Weights of a small model that predicts nearness at each pixel: 48-pixel images, trained on made-up ball-and-stick molecule models.
Rows from block 4 of the encoder of a small model that predicts nearness at each pixel, named by matrix and row number. Rows with one number belong to one channel. Each number is 128 + 24 x the weight over its row's rms, rounded and kept within 0 to 255. All counts start at 0. Numbers have three digits each.
After each channel's rows are labels from the 100 images, of 14848, where the channel reaches its highest value: "top examples" is what is common among them; "patch colour" is the nearest of a few named colours to the mean colour under the peak. Only what is clearly more common there than usual is listed. The data: made-up ball-and-stick molecule models.
# convs1: 3x3 conv, stride 2 (encoder.blocks.4.convs.1.weight, 144x144x3x3, each kernel summed), inputs 0-71
# convs2: expand pointwise conv (encoder.blocks.4.convs.2.weight, 576x144x1x1, transposed), outputs 0-95

convs1.72:111121120128128145112159118138178161102124120131143104133123135156171125104138155135157094096109102144112127102108097095111144123171151129139103129140104159126126096140155145123109187149123116166065138174165151153141
convs2.72:136151118126119102140144131131130169110109096109154125127118159127145131119077183162125145127120108153141130090122144114112156135102126120114124152145132143143139153109105120138127130116133146122122138131108157133088113104132165100134133121143117144115160173141142153189159099131137144133
top examples: branched
patch colour: brown

convs1.142:101140158122106133115130161152156144131121187101136140138135120155130141139100130114145131138125157103128130134129121132121109116131170150112093125108144148127142146132146136129141152102180073157162118116133141160136
convs2.142:112123134133149134097116143117143131154134142129137112104114107170132092079149081137124141137123119126122153120119135126156119124121139125107120158083088147103096124124129110122137111144123160083122092121151143132115079117144154135166139118129134113126131119131130140123138140089114109083
top examples: branched; space-filling
patch colour: brown; grey

convs1.103:120118143151104060117104139106081122083130089103138136132117125122148093103111095148132052145124122142112119126125083132112102127090100103123114138106071147106135127124130141107136144166186116138171119165148135137118
convs2.103:117123103118100113127155170142093150096104152145104116153132138128159119141121132188125100107141121182127148160107065140111147137119126108117155130177160117146119135165080100124107125139131164122133117110128154084081103135121141130117088175129127107152041166107101104100093098111134140072
top examples: balls and sticks
patch colour: grey; brown

convs1.111:143142166114125148106149113124146127125085123139203113104149122117150136116112130120153143128135131144153111159132127122135174110165152104153134121122049125136150092156160155154125170125120167150149130138161183132133
convs2.111:111102138164075104124114097128114072106128151159099142142137129106115196125102064100119118118113163113114108122112117139087120119137110119093124159168122106134150099137107130092139119111104109101111118128161116130099165103125099118130124099145122129100116091163094100160093132149102086154
top examples: branched; balls: twelve
patch colour: brown; grey

convs1.117:102077119151113139133107116102140108130087127158147132149136125065122112104157120122124124114116108109124163139119133160099144118187094111099130158141133131147129164161154130131106120158132165153186146102145174146112
convs2.117:119153132159092159135138086095090134123090134086135107112138128151094152116163116122122149121149136112128145131137175149111121153110116133131117181146148138145114068109125125133090132127128132124138108128148133140138119112110148126111141114097118115107135140133126142099161115125096124152
top examples: space-filling; balls: eleven
patch colour: brown

convs1.108:109113179154091158121113114149135131122119138090128124150117123133144113127132084098117157105083126159108171122131114111140135098125139123128070164147114127158100134172097112132127123149110109101129148136155136145129
convs2.108:123121142101181121132137122135134163111106117112094120099123147118125146123144104098136116133112120120114132135067127106062119120125117093093140105100133097144147162153099132097118121146147152183121137112143148146117161154152096125162134146142105145115155180126132091122150078147162134117
top examples: balls and sticks
patch colour: grey; brown

convs1.45:128109147141125136141105109108165118121140132155168130190107125130131125152137144122110170117120099147146152124095142112120137138155114137126095175142149117118147096179125168120101073171124111136135165152128155121127
convs2.45:124123150110195142117130132103137122090143173119100100158110152115121135121183139135122129114135111130143093125108112120131122092117114125142121122101117146130114127120104209165130151113091116122132148104121081167128114159159112151095124170119204134164091097125104144116133165133137116098
top examples: branched
patch colour: grey

convs1.140:109117111118099151112095144150099170143109152109159110091173102102107118136100117141168106134080153122115137112108094134109117114117144092121117100097097195110145099123154127110115183088138125183095127159123134140093
convs2.140:115127141091106119141120151083146120108139093127131132085129110141148110154089124134123106116142095116119162065114150185143103112092142112090121143161122109152163104091138144080144185113124140113130156174137125114137201125155143123114123066117098159185144117071114145129064104098100110104
top examples: small balls on sticks; balls: twelve; balls: eleven
patch colour: brown

convs1.116:091111138148113093110122115171135119112126138112151079116120134130160086113105150140150106110088158140107174126106085115121145106137125139136111119100112168126119126136133092123116124099139105172159111095166135164106
convs2.116:133118120137108088121132115152132128117160142108150138161123126070145135089101117106158116125104122134124130125093166090136105128152099150121134153113136123155150120127146135117133145135115116136121130140169151110135144166081141145123144094086126129138151125123136140102145108117131086136
top examples: branched
patch colour: brown; grey

convs1.139:114114150131094088110120119118126124122178151145152163140123110120113119157123139096200128125100133155136183144118107113110119118134122102158091135173128150130134137148162124101106119127129152174118188147164175147133
convs2.139:113140120180122104142100110095169141071133112168129155144121132107178150104139150095093133130155163114133157166155147115184137127126127154149121146129111102114138140171128128125125117116113114133134119088072129111147150103134122127111113126167190117104147129131116132122118086138131135129
top examples: branched
patch colour: brown; grey

convs1.46:125116158106099140138114136166134138149117180111115148125157120091071101144107102117167146093103110131145170134127090137108131116110195151132117116144094182146139119109104115128109183093120112155152168160114118126114
convs2.46:124105126126128162123131125130146101150115158117145108159154111099136112071140101108114122121126143096121152084139160132112146129135108132109130105131162165184106150132147099142114130126114109147115134106095123111132158110139142102160118170129118107123182104140109127105150150149087134145
top examples: small balls on sticks; balls: eleven
patch colour: brown

convs1.57:104152109117113138171127119173131178117132150141133107115123100154135136122104171174136086153081113137088128099140115107124147073128147125111098161146078175119168095186132130104112148138149116125136138168114103148099
convs2.57:130112124118126076158131135132096115116119172201092109156165141132166120107119080114151127134137108111103136140139101140099097146117112129114093138155149153164140154090130112117108165116106090114125131119121126163132126125092140115128083119104112137138097147145136113125146112102154106152
top examples: branched
patch colour: brown; grey

convs1.90:116143128152118117116157112137110099141155153142113099146095134145180137105135094140105117129102118092136146145115118116145111110127122131106130153131185112116113136139166115130120141123169134132198171157163175104101
convs2.90:156136144163131105116138116129125212154130148100170134133161133126133130172131154131096108132156127148136150137155102102106128156104094129145122136130123117140136125138133088107111128141122144116132118115101134131104108122111120076074135136143120113123156140154146132126135159093126129142
top examples: branched; space-filling
patch colour: grey; brown

convs1.33:097116172137114134103110154103116120107130097097157156113136097142137151140078119131151132126146137114122109125114114136129161129117155128112118108131124121095127126132169196139154140117140161147142126123116153110150
convs2.33:103136112103122104121118125167111093147100134115127141124144124103131157119136069117131133124131177137117093111128123105100142147155098103120108103081149129133123165137131101138096203144122124119141089167158122123130148139128120132116112102103128139137151130154151083124122085154115153137
top examples: branched
patch colour: brown; grey

convs1.71:107162199141098121111090105134143178142114132101140105137147144145108141114119113137109096106152145105170112076118106137151183117123130122143094122126111103116132129142141117116115136128158117122097136118130130132122
convs2.71:106178115128128067101095129124118118111145136119159135112125137122101152115093096129161121136152125121146196143138212129106112116132124109137110134136137119100120166131128136114165138101117155071101109130146150131132104162075123135086156087155090130108125127137151104134108121104147142098
top examples: space-filling
patch colour: grey

convs1.48:120082113136131144132122124122139149109148140119110101168142147095210133142090121134122145128080133134126122159108100097133111110131107119151141147114073114107075088163102070146098166146142114111119064121100124134109
convs2.48:129151135133077167135142140122152166112145077154128119128128139090147155158131127121109101120142136131115121104131158078108110121134130147159131125133114131107167134137127165137109145129141130130157110089103127112131135119169132133145123092123164104122119152153124129153101142142127143088
top examples: branched
patch colour: brown

convs1.134:122122113153114125110194106127118132146134084137139094108142117103143110130116159136106112102097110128114123122137107158113117129099119136115130134175110106146123140098140127096100173099136156150125166158142105097088
convs2.134:107121120139179147143128115096108104097139118153140147144169092110116127138129112106137121114130114111135124121135128127120107111143135127139126147155130151094144157238157105117167241113101125131128144153124147127108103074136120121175141141139130115107112089115169119102132140116129153127
top examples: balls: twelve
patch colour: grey; brown

convs1.12:124118105163144169104126106102128138155129150169142136125105136131120112152116119133130127150129143107151080156122129150157115159160146137088120134158148110132115115144117137150149135164145186087171128108122158145129
convs2.12:126117129152138112108119135128097085155122120142110103178138145174100102098150142104124128125114143087141123126098104126073120137136120103110118100125128089131131105105126129119115130131116133125114133096183152096193125079163135112144119134135099105130119122144114094119142156114121126078
top examples: balls: twelve
patch colour: brown; grey

convs1.23:120129127105137170141123116080195124143132126133148099156086129147154083133140161125123157159108175096197144142119117138149177097170133134136082137144132125131147129156127114146127136134173147108172221105139167137119
convs2.23:112117146093170120128123127096142132160113110100090163138162154171086123156152125102145137119135141122146155170144138144124155154170102105181123121137142149129092133128090129099132091131119147097126153109095123106092125141117129122111121105123150135109129117121076118126219142097155149172
top examples: branched
patch colour: brown; grey

convs1.41:115120110142121148123130135115134112128087154123147125101095139139125086077129112168139149178130121076121135137110110143122123108128141097145117123114175143109095171154165125120118168099144173122237161108162169119116
convs2.41:134110127153159137114088101112119123185121130101139154114117142139118109139158159159128145099152117135104107169111140147147141098164112088114130163069160135139165108154110153113144127119121159151159139177119136145131125102134106131108116119194097121149093124155105124141121111130108182077
top examples: branched; space-filling
patch colour: brown; grey

convs1.131:110133164135118121115127115141117103171115064145171138150109119171103104114141138131115136103120140114169093100124141123112150139116110118133127176146068104142156119118189157140120167177146120114112169135145116134152
convs2.131:142109095127104130178058124155145133157160152119107129115156148164129108130096140096142114099115129117130176076119108158108143148165137127120118136107129089118134141150145116138163119137123129130117132105106148131128115121140111106155142098165095111180118127135131126135125178103115118104
top examples: branched; balls and sticks
patch colour: grey

convs1.112:106140143143122154122123137136113074128123138137121109136119110096123145134123085110146145116117145134145122084114117120074125102164139139112115115132188151131099152132094140148103148144100162155169163153160124136157
convs2.112:145124170106129149086138124163143128152131151126145144139123143156134177134110103125123134122126100121096089120104100097084128121130153126128120103135192142127105125121172139165148147099144120131129125098132115117156180134123119127104127079106133112088126126126157132170082086125110112134
top examples: balls: twelve; balls: eleven
patch colour: brown

convs1.88:105134134154118116128133094116157139108112139105133120110105136140119103119111153112112121101132119097100115128142100115129138111137143157157134112094171125121122159105134159106130126105131116136096120119102138171098
convs2.88:120153136086141126148129144094140115121133122169152137096119107167164136098100163098127143106112141134154123161147154116092153138137150152094127103125170096114155125089090111134142133140100129127112093135165126103149167135121133134174114104099134170139175081151098089131129138133144137106
top examples: branched
patch colour: brown; grey

convs1.69:088107110144120139120131123120135086141095114128170112143131123107108119105136107141106111155114135102169131107128139158145136093125150100115123132185108153107102145119191155130108176123134150148165197142155174135074
convs2.69:139135145109128104117106129110164131089097135092117080124138157100117125175146142098092144105151137118155162111100110151163134138153146139164139114113120115126096103123105107118143121142145118079120111129158116112100145131167100137116140100138141103136121118161125108139077105097116120148
top examples: branched; balls: twelve; balls: eleven
patch colour: grey; brown

convs1.25:143123100122110152144130162159142099116122137122114123097141122141129151116083116133153073121115124095108163114135146119082162120117122159128110142143133120099110109109169118171117164126151168145141120151151149167138
convs2.25:164141099127115100112104075150082127149109149115123161116125148139106121139130162120130116141101146152144166139127128153158137124121135103121135106109120123103095167182143098150141128122148118102132119128123116124114121125155144113158116096150141103106098132125095122150078199102110122130
top examples: branched
patch colour: brown; grey

convs1.4:111152167144109160134120158131141170127101149108064099084150123106096129098094109147120096134115127122118152093123106099132117097134130141146097084124177128136131062135093093130128161096131099145120131164117123147111
convs2.4:134120095120135092103142111113108124117160123090163104133153142109149125156134144129113167105115153120116094109119206123150127131108180157112107120099140109168138081119132128125133134112132106144142093166079127147122109129124145118112139133114146131140126096091110122146159131139094113101
top examples: small balls on sticks
patch colour: brown